A small autoregressive pixel model, trained from scratch: trained on pixel-art sprites of 400 made-up characters on tiled backdrops, 98750 training examples.
Rows from block 4 of a small autoregressive pixel model, named by matrix and row number. Rows with one number belong to one neuron. Each number is 500 + 25 x the weight over its row's rms, rounded and kept within 0 to 999. All counts start at 0. Numbers have three digits each. After the name is the row's rms in percent of the matrix's.
After each neuron's rows are labels from the 100 images, of 14976, where the neuron reaches its highest value: "top examples" is what is common among them. Only what is clearly more common there than usual is listed. The data: pixel-art sprites of 400 made-up characters on tiled backdrops.
# fc1: MLP up (model.blocks.4.mlp.fc1.weight, 576x192), inputs 96-191
# fc2: MLP down (model.blocks.4.mlp.fc2.weight, 192x576, transposed), outputs 96-191

fc1.106 088:478483509516502518473488463513496486477497500483488488512498494450501491516482469537488501553500481542498514503542532486497492473491495518486474488519490537457470496492517513543524526476476507504532471471523516522460509518477474529485526477523462528511519527531481499471501450486506461467
fc2.106 084:515477503511518517523513493523572450535504448478531548450474527534445532500490484533528506506492527453514485546504472474497533518504530494486516502484529458485459499475520444509507528500481529536502503520491468481507504493508511512486467497500508535538518466462545471496518506476496512537
top examples: grey

fc1.22 124:485512477495528456517503453482490541486502494430504509503504479552474511513499465471530500475506499485476489451473477488472510487515503454517503511494505461471523484522537474489515513546472484450488460495480506519479522486480458503555516503453489474517478545539546491441517513518536494534
fc2.22 111:487497496482518492520492501497483517481508504455507496524488505485503477475480483462455493492508568520493517464472481526514525501486508513495518549491553518529551468561490511505479513475494498495477501540451520503497530531476492500511534504471499509469458505491535511516487521519486506435
top examples: grey

fc1.236 113:501509476523525516505489478497479512463529518448504458450503494505449522489465510483548498517499476490521483498499523480496488539538482477511504542509533535509502518543506464485536521472515527485506535485494456494462507541497495468535508507505527540494546513502533474487487460534529458484
fc2.236 103:507509464487492503495524543468494486497476514543519468494510524577504501513519508474501512481495502485488526488478479475504485445493548501499540482507454481503485514451512505528475499528496502491475444549492510491471524471580488533507536485491510523510500509485514518532549514430507534506
top examples: lower right

fc1.41 102:498449476486493519550470498457474485484531489489468518436474475461482466503510526495470486504507468471514491478569476523555494531531516465480524519503454511486518507526510540457459522552505509517489451450487523555520503513451491545476466525510438512490505514499508527530454484497461499530
fc2.41 109:537529495535489480474522535529463536484503492518526466549509513524535492513467506508502518490477546512472536506504495487466522470490495512491503504515545495517489477479506463526546461435520522456529513510482524428507496477532503514496503476468512507520512491545449501490492478489505519463
top examples: lower right

fc1.447 085:507500484530488468493466500524448491468478509474503470493512511527506471498536492395505493483527529512478555504517463495498526500464502527517570502515516492483508459560487528497532509488532502523487468520494496516524506476504509505544513514485495483487486483461508551509524475490560503442
fc2.447 094:475477505515489452509493514468483481508534458501449491518497506487512506471471503606531458524508470489478496532475498465500512501515460492522507481458525501539465522456577471507501490519477476464493531465488509508461469492478519484498465491485482516484495531540504472561518508542500509506
top examples: lower right; grey

fc1.525 098:526486512493567498488490471515518482512513495492536542442514497521514519522497508481503483533518472503502487502469531473481489503499474518479486527518486483488498521516496458453508523479478500522512513519482442463535492534475448499511504536460521541506489513506505516488477472522519496512
fc2.525 107:495513506542492521524509538419470543466476459490501464581503488523496493500521445493497452494482490499471524467515493478513511489498500502509480487463527519499500504470491551538495444500513499457498471504523522485469524497545495524507507506520490468500496472507493481468496501519498509516
top examples: white; black; yellow

fc1.83 088:499492501497487539502470466466440503511476508495506495529466524558525545483505469500501514512476536497519515517468484526523492492480473507525542510531512490485508521523468486534515554494516474510462480457511464472514483501532516510455510474478462564477508539536522504493474461539523466479
fc2.83 098:498498500473490435500531538565552478460472499503504501468498552507441501530488519506543516509550471517525486470512544502508510474514476495478463466510473480489493480482514510530523476449467529484507551514491519459482517504493509503523490486472483480495523482516480436514498492559501534509
top examples: black

fc1.295 093:503494493443538504527513530496514492534534509534527501522475513529539541521532493507466477499502471526498468472495488481513510521517539526526512539512506487458514501516504443475520516496471498520508515505515511477466465492511478531520523482535515514492488517506478487530471541486473486486
fc2.295 102:536490522561478530522538514509491525468475498488471465449485492481506484500496492518515512522493556503478537484480495499489485519459509524459466549481483466471490493514471490485515547482518514484461529491493530515520491499528481447510517528483513466535530492510491492529482478485502523521
top examples: purple

fc1.408 098:485477462499541536443479494506507519509528496507500522479491507481517536495551475486514488500478436533466446502478515506484514503476540508515499517510484492506515509495520496435515503512477460466485503505497513467503501491539474474480545540461486481461535472504503578508470504481506496501
fc2.408 095:501458523528552486475497509516502510510500511484489521504542528542517484496497486503472498471470515456511523537495492512515502452483508533484527476512468543464485551473556472465501472475454515490494511475519467497518506516505505499532472483532517568523507555529472443504497494483473493465
top examples: blue

fc1.0 087:498499491460530547470528483521489526480519525538483505475482486500507538517504502517481497525515491524502452493533505500482500502502516512552528492513537515489509490485521462448522527499486534504549448516503498474468519497516440461457503534529496420492513490546502506493478473527431470483
fc2.0 086:472492535465478527473484531528515496469496529483522489467486460514523495483498478506483508527493536493511468473530473493465531432448497545527531502475526536501495497472502474525514495488503485490492520477527491499524498507502468488499500527485484540494451511499502482522550504493468495513
top examples: blue

fc1.231 102:536484499488506527506473465527471512508501524510535472494506494500533487526511496463527495525532508496492524495483507470525506486492455485515463485562517460501519515522473477466495538528533496448493497524540517504464464457506465492511507512456452505535507535536534487492473472533537490503
fc2.231 081:501485565497542510486529488505536500511515516524515505508501525516500519517481529522495462516544491506451489538468517470489487508479551486514508462503535466508457516498504494461521524457475503482527541540478495504464491467553465495473476507465504473531499489513474527471516501472506516466
top examples: lower right

fc1.135 102:478498520542538479482483450481463514490491526484488494513523502520492486499487461513526480518563494507470517527485489460474484501491504535538496465519516448482497478520498498522534537476479497506492511487478491490438526478526474489505517484480511421505528498532451482476484493528539557505
fc2.135 096:536450507494464538523536502512472488515490486509522508515517481490507507513478473497486508480433522490498546480508534522490517506519464513483492521511543492498517487479554515470515451482508527485472500488525499480492503469479498536519448501530514533512491480522503496465498474508476504500
top examples: lower right

fc1.230 091:468508497517516492494496479495468449449535515510476498487500509441510517509510530464492534462492528530464550504493486531491509515509509494472526465512517460481468522489496476517541521542498551522492485513526509497484525505475495471549506501491523524471484486477495485459530516547503520476
fc2.230 106:467507514473462526508521492463556501502549470499455543484544471524453532460534471484540493552525489472523492515487501507496530521500495518441481497445528486518503486514496503480487489515470533516465468495519506481510492513482514502475496471477498513494491555475502479571486501498470507538
top examples: purple; blue

fc1.299 095:509513517522541516507486519472520487464547520500474467469534482448468468484549496511481513480533509579480524469501527509470456510508523506495541507506490508502519513528520502524510516530509435501521491522520480519511506506509465521508553481476501516481507485472491527506465518514513466479
fc2.299 086:530488485503509526514500496533528475474478480427544475489520412494495469502518493497544513479510543485465537516517519482513478510485527514458477491505470501517478497459495487520522492506512462502539473511520511511556492504485506505527483513529535516464511510461495515502463466486488550494
top examples: brown

fc1.64 093:473492467486532511485508481513516510470517515518523480497495481481528509513595504473514507470482518518478531516497457493487510493512539508522504497512506529479481488528501447511490532523500469514490470488481502484481498473470484520551537482543486526456514520480500498492466517474519501528
fc2.64 103:516472492495517523508508538524497523474492509491520494509507478497501484494521483516503525487535508472506515475491455463557494525509527488485449512495475521502482555485526499493516524531483502532491508507511507482508483501460531514563473488486512487521518514456465503514466502511473480498
top examples: pink

fc1.249 099:497513517459550486498482493471489502511477471521518511514507536564494496499457476484475468465482481524479517518499509517505413481506486495492501481515512468505488526511493492491487496452497475500535521491495468528495500531520490474553527517490519503538492520530484509475485507525517485499
fc2.249 090:469504523482525493496496457539481480514498507496472469501486504440541524536512521480492449523510478522504455509550533538523510523490505498501469456456523503507426515520498492482528478485490522455478480480483491491510496485505485465506533536487504526479484486442528504490524522492501505488
top examples: pink

fc1.24 097:505485473509537506517481467504498537503511483480527515484466514508512541485524498490511436528461475470504523501548502488527486543517483542517542506519526512466437497466503531495500501502518481501460468426524491515483458503470493495522494488500479492502514446539520482494464478493459533522
fc2.24 101:487542503498475480470542510536505482501517495522511522542525507543506453499500498511514516506532480502543509527476499485482498455467465525504476450529451494512508505514477518500488506507489530525539530551523512514509534494538494500486506478507538514488492500493482485509496482526507489453
top examples: green

fc1.21 093:494515511487492534461480519483438470507509523504519471540466510487536534490536539457470471510479477502477494494519516522525545494485457497500455515507499540519477471499488477493472515498496503528509464486465482508425479557516486507488561540485477502522537515499491490466538504484515496516
fc2.21 095:532482495508498481424503506507519561546494470465486527501513511534489526513486496531511492491492485551512471495493506485516536556488524516476471486529501468497476495506490473520497438498503514508524487527474506515460482541459517498477511490500509472466436494509530512519494483501463531471
top examples: white

fc1.321 092:455499528481503550460576448521486522531495483454501527504505531503527565493524487521495487464501480477513479503495519519525457478526482502481510477480539481497473473503531524490520526481515480467455480495467499486498499468514482471508499539464493493458486536507516453494466503553487458523
fc2.321 101:478519487469525453479464523518504537478514517524494483520506485488451458486487547524499489497521549511483488507481459525507545526514511526502487511470455515493511498492482525464487471482485487505601492492525501508493526497478502547453493531514501549484534489518510517511498503458499476491
top examples: black

fc1.251 104:521470480489473533494509472512480501521486453476531528494459495515465526474505504477500512476479478480512518516529506499540498515483480495512499531489516485518464532500492501474479519512482457475478521504518509490490471563520455523512511497470501495460510493490520507505481493541517526495
fc2.251 090:532534500494529451490494524523512491503488540533507486483540503503533505540516558460519461523460493475477483474446516493506506474506465500517487494485509500491508493475515520498535494507512535463492463504462475515537491498499523450479514483472488523479527478509493485485521486503532474494
top examples: black

fc1.232 091:485481452526528503476540515512469475501511460466512519498543468521500528496482521503525486558547524522468531489503484498483509486522462504506518475493518494474484482504537529470511500482460490493514503497491542512494466443513525494483501533487461495472515488551496496480518521528524479455
fc2.232 090:495476497508503533470552498499491517474489515480502515488438514528520541497529435502492556515499478481458553509536512509459537496485508506470483479478474485545509491491501483458484507527512488504472547489494470480498485519487539462460485518508491516492533555528504503511506465527487493478
top examples: green

fc1.483 102:513523534494480475496501521485483558545462477495511509500554480468485431468489467506449510479540512541507493464522492495530540494542490523513475502492472520518534468535518494461480502507428490514528537472520522500465493515480497507469529502451495467520502497461526527494502504484519464508
fc2.483 101:476472487471507464498509494555512477476531490522550488454494515537495546517497532498515525510460484463523521461526533485484506496474474442557474497499475469477525496512532525496511505525515547493478522522490478504524474512513471536517487484516502522498503513509513487498495483498539542497
top examples: large

fc1.113 112:501454466488530491473485491513480508481497466488509509511467495493445519495504551491508479549488522461461519513529486484497482492569484528521496476496533508464459559511518484510500511516483492504502535474552478477511511472514498516525535474527500499518505534512542531503465430514503501453
fc2.113 096:531483493441417448503488504534546509481488531512502524466501535478530505560498493477549458497474479497546466497481505457492512449455480525500503471501496518473469503516438460500501548507513516487521499487467504484513511504507470511485484490467516491518506525491506474514519470535516507532
top examples: pink

fc1.124 100:548510498480476489534506473526493536517469465512544483518521483550473487519507515428507481501512446466474492503474526491476482511541504553492525521518464464473507521506536484478512537502501501516505523493563446516477481500541500506552472482499501492467474465496549485491532478520502513537
fc2.124 112:462473505546542524485469503470532478521522486479469494509496487519512529482489507533493512555502499494553506510530495526499490543417461491462470535510501505523525501483490498510477527497449446492468536492473526479507483540468513534494523529519522477488548487471475493487497527536481474480
top examples: large; brown

fc1.273 097:479456493470512459435520480446505504501490532495477478508485531527498501514506482493536462467532490533467539488467529529488470499471532533503504501529498474500469473503493498536506502535492508518470547485467497517495496519523516519537534465522521541522532505484531518497472478484478473477
fc2.273 091:512532473475528523477487508534520515507550534509508510482519532524509540473512528529473518552474523481505468481487513491499528485493489489446493537515524519525521506488499496520473550487481472455515450475508486471505479496490515499468504511486497502509486488478494501465504515505520517547
top examples: white

fc1.413 101:493536502506537515504466478491517547553483473502530522497497475471481431522550457459470486558555467482492485473533495497477538503558486498510488528515508557486506507499509480463507483484477510500498532506491478516442495520490473510504500486494497533520493513481543545508513520494526482446
fc2.413 097:491499465500460511534523499469483495483512521526483521497515524499542520491503529536537519517472529493449488503466473464491436478457493513466537502524473453471513494515456499501489541530510447506511480523500479460576526527482512477479476522493495501479485542515477492504532479513525518556
top examples: purple

fc1.569 091:483511484489526464514484506473471495517549528473525518440549514540511506504519454508455555498522503526473520514520501500509486449551514495514492493510485428497469501534524522482548506463495513464508512515507512498505517445506485465526478500488506468532516510511553524496487518476550515524
fc2.569 098:511490510478503533504530485470493515505475504533482464538501560487456501484499522466507472499463500476472534517487502525498544524471476511509516487493536558513520506531504513493472464497543418487480493514489457541509472542513511516484548512519498488485468451551459449495490553489493465483
top examples: brown

fc1.74 111:503527468478527503470488470498485532477493494462531495455545516540500530472529521507457519526498522532503491491500530535505475504499487488481503476511483520546527520500536464528513527514477469495494489491498487475485467520473450506456479526495501522487524503497490526459504498483543470472
fc2.74 101:512492475436539456515473529549522463516502537551483483481458492485488443504499518456562476518488487515502484512502485483483514502496474541530491475518533484543497524458453502512506478520560488494553479486540497512509549510502501492502476515481493483464544473528515482544534470546497501485
top examples: black

fc1.77 091:502503476497517491516523479435487486499458473482518483487490532536517550504494477452466462492495518515495532506523513506477491497472478496481500526471479469511510513527518523486531477487509462435513517475485512525536503502506505516503501537442496520477492516507533475508481458541551479504
fc2.77 082:467445537456517521439535492512533463508479501534455462479511505522486508492500492533548540467517500494510496525503536533508507538519501459509518520492493541521430496476490548501506456500499488528458540461497497503476469477525531523506487485495467511500501472466476495508509492516483479504
top examples: red

fc1.73 116:492527529506546501457502486489513569512493488505540522511520448496446489498527482493495490507477492500476483456539520473433486501531498523488491450520505514499515470483495475462504514531478473515504482474510496518463518494491466521539486484497482508540482501529516549540510513457512485484
fc2.73 115:523473487509495504472475510520489452470474517518444479519486548527485435525489524489495489476574462511522498522509494482505502440479493489505511550474525524506506514488513472490517476464525509491476513504516511504490548501441497515482520491513504507431507455489496488471508489506483540516
top examples: purple

fc1.104 102:487473479486515535479457502481509517496515497500502505511485522507487471510527481518544476473488502478501530486504496524487499499546473523497488472541557506511472508472480429474508486554551485488554497493542499493467511468502504505512472458552483496488514482524588511533494451479465510475
fc2.104 091:516527504495490517540555530512523511502475480503506511496510520427494456524474526469482470496497508513495470525492541498500452494505471499474491511513495498483495499480449485506477509517485490513537508513497518524492497493502446478525487512491528453508526438517443464474498482516475501533
top examples: brown

fc1.60 090:516526537468504513489494492524470507500480462467558542472479566526484511531484526508437514483500496541465527498481505509493494545540454527522490485509478482488510501505552517466498520496475465481487494481526538497448510477469471500544515488492528474524473525503456492526495487523539452490
fc2.60 082:436533469494513514436506486515495503505517560470509489532519519492470484474463545493490495488524509508482515487487533507470516475462500513519495510471489528527474485514485501481472514542483517475480478527506507514524521532509545515468521502536481521492542541502505520516524486495511451485
top examples: red

fc1.43 100:484513496465536473502498484466492496458517479484505487501542486562478494486488480509448555493513491539467524442468517537500480546510505479509458482477521471524545538532537503458493516494457452492496522531530521502432519508465464502474479496473511487553514525512517465503514479533486470529
fc2.43 106:510492478471479451537456503504525485512466514485468533461475511452514537473505514495537478511502473471495492504491478485511525496490526506509557461474511570482482481500481552499482532554519487483530439477502473541509505510518527482456526494535487504508463520470540504506503493498521517515
top examples: black

fc1.70 101:514531545478501466489526485439514536530463501530472475491522530520508464498508484479522478502521510487457516489490496484512529486510518515512530488511478482472503486516499541501532502456512498518480557505528472511512504451547473500544516470511516501475473473483535563480526514464520500463
fc2.70 094:531467492495532505503535503537483484539543521485490485493470504516475496534476524532492532511509529524477491477470467468496498473488484468513490498540515511532486525518522478482530506481470512467511501522504521501454512454482464496451505506498529537503531488576518512475525508519523517509
top examples: grey

fc1.4 090:512500516501499477539476470488462519493537484477515519486486504463475448514465491528500478481481473522534533518536518465497460480475493502551508479498558495485452479526502472501526485529499523473511468497536421483485503515510476516524534441527527494492510506482515532477525499496560474498
fc2.4 099:504474503496514526483500490492517444489477499513513502478588491468484482491474525469515515508515506495510526524500475506480499466493506511444562460495518508520527505463453514529511491513487510466477488477483482476453525528475481540530454510524503537515535469489500508547550516474495505562
top examples: brown; red

fc1.355 094:485514510519497500516476470496496516526489520489520518473554471549501495512514490478486477536503482517458504510545502504495476540537453471453515486527467483473502533505471502494495513481486486454479487455516473537501506472457476504480475543529513536525541508512515506474470515511472515522
fc2.355 096:478492489476487515482484518517466505489512494454502487497450489450534486467512489476499527471525548469540496462488520523477555480476552505503522511481564540529552449508505513531505488493525495530506499497459532463485509480535493520501522479448525493519513527474498495501514473479502526447
top examples: red

fc1.7 093:508461527456510506521502492502521500517500487514548491496510481479477498514520533480509513539538506494496490471461451520502515443511510503448503490503484495464474490517474490482520509486525519503503537461496486490552510525477525521501559486509463516476470514518520531509528543511513479495
fc2.7 106:486573471533547504524536455520457500501491527490496521522490495478494460498498488490480516495482502509472482497483526484526520493535493496488530496502503507507541510498501482476526500494470517481555489490480523518441502455498485496493465500462501486545511497520487498423470503507548515505
top examples: large

fc1.267 094:495502490519528477436461516484501508512501505505527503474482508519508489540580492454516459499491484429473512502551481504488539519479509513541487467489515518472503508484491488488498492511490495515516564491544487490461514499522503515466489522521484527512482527543580509506552463473480437478
fc2.267 097:511511505536475527534521483494463537461472516488477528524495472489545488504467501511525481544521521527473457515492515460504475482547501513438510490490488477523481496480513473509500489426482478493525452478453528506495482474460461520532483521487504466480480495548446495523466461503497540519
top examples: purple; blue

fc1.508 091:471500503529473524493503489499486477490514475497546519474498502516509540446545508508479516503525491488527513485512514484488479468501507510478479424502486499498501483528508476531492491494533504489567499482530491484483500496508474517553458462481533507424488507486465496451497511544505481480
fc2.508 096:484486510509493522521496516505482502501483521543515483492504510447513470502469467473522478492493499489479529499486519451484455523505480482517489510490515479523459485542486510489503481564472504519468516527511554537500486500514505477494468518522514510521512479498533473501516492424494548488
top examples: grey

fc1.12 091:523513462503543507496467512470465508513526519496501481528475506497510536520552515483498487516510500550475545485504513495506547484527528505503498487553505442543495511522502500529469499492474497475446518529485510509508477495495499532495482464495459516475511462497493483488494497512499484489
fc2.12 101:508465518510504494444502549510503515455480531468511510546496471517491515478526533513474539483481528469499545481463474489473501494473466526514521518499504500509524505495523448473507504522506471515495517469521510501493507522494558516518490486484491496540517528507485476504513501471503489558
top examples: orange; yellow

fc1.364 099:498525521504507481427426501548475483495493465486503491523482463446496490451526518448483501523548519507489475482470465477498497495475541495535465510544485520482530462519491487505506505538506509495507493459514487498488507503520490523515508435546483475490479480497526560539518496516514482479
fc2.364 100:482484463464546434511503463498488502521507544515506499502467538517513465557494526476518468434515431514515536543544538480524528474519468484507528495486527495486502528451480498507530471452513488518493497504484477507490503472489485522466487493477509521483527483509489468498500500560489485521
top examples: brown; purple

fc1.385 089:525486503490488498461509489508485535511458527520524522482478532500487547516529489509523518530532497508510497492521506478495453520467465495535480473491504471499527513563501477521551547480485520493489519473507490501482445527500440520500471491516485512507503504517504468487479504556549437528
fc2.385 084:550514476512491479511499505486505461499467502514498502448475482478531527512515549506536529497447481501553504551480479508498488529483499506499499508496500501513513533455483550534517484497515444497509508518500516564533511498522512482535505496549476461476485440487488484543492503458476458498
top examples: white

fc1.154 095:478514470473536509506522496507493488493527469487465477480501486499503504473518505489511501489499478520513499493526465533521483502496478505458518475491511479519548492551502541485501508538512459469496444468435513509524477525477470569471552511459480493475493521488523504495501456494509522505
fc2.154 086:506474527481476486491526531514467545495488499488543472489473493541500504484535488525525482508520515538536506494544500495491481522510513499491505501519483538538495471457449515490487511471475466501539487483512528471519492524490520470496457498420532470481525520525509487529496510500465492492
top examples: brown

fc1.223 096:484514508470509564499493475486485507495510506511528463490516535512477472510531467513503499474533520499476462470487539510465510498465473472527469427552519503486499502545503469505504529527517523514515484523507497479490507522569504493467496492460506548481495488518546489481519485563541487450
fc2.223 093:454508497542445493502500494527499508489532497525546487559478464500505484506460511492522485501495533530453515506459485460488509496468489473490503524472466503516444496512477520504526503473499481509492529509439509488506515476507477501483506491450529484510526488514461492501505497520540520505
top examples: orange

fc1.399 092:510502517463507468456514506484505491488495513485509513464537490476485450443535524497488496507546495498541454500527520510496480473504489499488531504472455494443528490531521472471502491545471490485492514484518494547505520512507506473466451521499525475549514465485488458458521506499524475504
fc2.399 095:539541482512500505531500482508465456490462499488521490542501480477532535502497472497524498497488506527498528496461541478483531491472479506506482466521529508503495505453494551460529532440503480486481489537494498460492508510498494510508511506512508560494489490511499459509476501497487521506
top examples: grey

fc1.538 097:497482457481481518553507491467470437501477474533480452488528478534542520486511504463516447558487477509476499486492495485512474518494494524491549527498488506492432516478484526534505531508483491484513506473541487430520504540519513512480504503514481508499514485498490421491499473522490530525
fc2.538 102:505524521495491461472475474509511535476565496479464498506498513544442496502497529520520524482498525501483472481492502535476491519493515457508461517461488468518561497555535527486514474495479494509466543538474496554503513493496500496461495504506490487489453471507517532534519506500499457506
top examples: red

fc1.167 106:553504520501534501504501475513514517488508450469525476496517538449540472490526489513536492511464431524493466488517469514490462504477480463492500507501479460500508514492500537524512505529469473496475507469486535482513535528515502520506503535489529513506521454532499515535525505515551471546
fc2.167 102:528470544522458519524502505507518532471479508476517463500528472499558480493531520488516508521471472511523469509546496526494535498462526519499478515428484514542524482470493523499491528521495522535507530484472521441503531524497514479484469502446518512486478511479533519539509508490484453524
top examples: red

fc1.175 093:516492507500502540520509514463464475480524497508516517466501517443526500452483529517554461457485495520519499476516509482534484497488486502509499477523473484541455455502523510460486488469514496547512479492544497475511527442529509507479512515506469492519502461507488490513458469523522518455
fc2.175 103:471493509533539467495522497499488494497499496466515521533502488547470505497470477482438539522514516497471522469478520513485523532459485479547491524453536497470539507488457488527504537464494513461502502523482505519494487518458504503514515513496463490486471523522510508474510533489495572487
top examples: blue

fc1.10 085:486510515481505506499534479512474510523492521511523499505470514498486469520530496433542474533470480476474492484500526497498490530500521502509451485499496496493508493591506496517472546522478474510493507512572472462472520515472464471481472517501487542474532489477516509501533472522520465466
fc2.10 082:470472555509525490482537528505485430503439492486491499462464490470552492472497544499532484493504490514505507475492503506451474470521467444498549524536524505483527475532475575517459520481521515500512507496501522526513537506484493514532492499531479486518471493506439529520519519457498536530
top examples: blue

fc1.489 096:438530485480490469562492461513513511490498473515532458485537478529463459497507483453498497470506490501508483520502526485514488451508453476504504511541518512478498508489545509461498491523455487516526482495497513515491450532545466524520478506523470484489514528482508542480509505486544477491
fc2.489 094:508485512472496499494521503515531466501490519527513517537478476496505507483515503524532479486486521503490443487490494549491481471464526498513514513469483508509536521479484493492510455487532515493454539509515478508477543526487516503511540475498507510458502522513546492489529494479503464526
top examples: white; pink

fc1.151 095:509499461520527459501496492535495490483480483455495444454521493548523521523535507467540475514508470486526513500466493553488530485533523457484514526515432490508524541530488506495528503493483482486434481501495465534516480469530506489488503477489470492492477477487520491492489488506485465477
fc2.151 094:516452509501509560497522532491501484493503482527486514506526503521500501501496512539486531485506516514486540496462481496483497504449529513481515483476453464486522520518513508526482510472509468444506522472534502471559492505493515464503476490483504522487493517451514469486479501484497485539
top examples: brown

fc1.275 109:477521488480557499524506448566512523506512498494541503444524510526442535485521487484506503525529499471514505501504542503471500501546511499511544475482476473481523487532526495530507503535488514465501441508465484493521517485523512520493531505469521429529497511486499485425467503511499506550
fc2.275 107:528487501486471492508536521455493491488522476511484520531480528472552534494467544523544490480485502537509480491465483485521482502461477553485497501511500516486514484504510503473505517493497516483468522491500441468523486516457458419501516518468483528495514524493454527526514469523526495497
top examples: white

fc1.80 093:498540465471498544502477481498455573535505459497523468508505488504487486462495471480449564520519520500486488484476516481518521509517537543491485463496492521508450506537531481496527505506538480501509501470501492529497515474490495502443501476446511482481458521510525506510482533517538460507
fc2.80 084:505478495480478464525452451524508488517454519491487498537487517496549484527490553493475508477458472493497449495506462486490516455548519528500520505516509494474513517463461500473525480502546511504525480474459522512524503468474563516491519492536514521490507516525482512476480536471504508525
top examples: red

fc1.494 103:496494450524507467504511477479455467450528490478512487496541481496496550472525488508520545491517516499471530505438504530503489473471517489490515460478454471480528531543479504518479504490516475478514493508477493512560518453497506505503493478474477501497493518514534486475490456527490559484
fc2.494 098:455451485473520478464457513512502517509519494546470496517475532531470489509480497533497493510510504493541484478556473471516530478507496471530468498492499471466473485516554509511493487487479472486471517528504525496488512564458526535521497506536488513435474484490477521551525534491523516509
top examples: red; purple; blue

fc1.344 103:504488503533495546508507466488447494510493477487519474489522541531507499488509460486503494527474509500492505510528536491521487483544454511511502476467549488514481491508545486498535496505485458469440489483496496493479477464512474492518517472484498530485530495552494488460495506538484453490
fc2.344 098:513507520465465475547517511505512450477514529511479498496441482447514497492461535466502472483544484533512474544515528506489474483485484519469478512529474516515481485485448491478497505501470509497532515480509501494530518510468489491466472523534491479493470505513441524511487484477510479484
top examples: white

fc1.100 117:469492501472540482494498457478523533504470529550509478484479483534463493490478528483486475537502471493464469496502486476471495524541529474483541525496466454485465513519506457483499526518518512490482506496511485535480468484520495531525496517500464514473500519530586482483524526484507486510
fc2.100 110:462521486530460519559464465490490492500481444468502533493529475496536504495534398528469545462527492520507539504524537507460475443511481492479485481511521492517469487514530500513491463497486491515509517526503519501516519513503513508535511494485480511496450513489509482519500529502472483477
top examples: lower right

fc1.340 090:474514527520532574514472481511476499507497465499538533500524475517528481490506502502479520546529452512471496501475498498512500503510485482530488494490511499513496484526538496499469479540481513466479506455500546512486523518524499477512489532486508506517505512515473451459473484502514499558
fc2.340 097:477500537491526473495527485476511499506520506498482469485461514516420535493509491560499492530524528482493509505512470486489516469510479510476540504492473486502489469478475517458516529462510469536518492499499435500468505470532486523463473502477464509467556546520507538576547500485518489508
top examples: large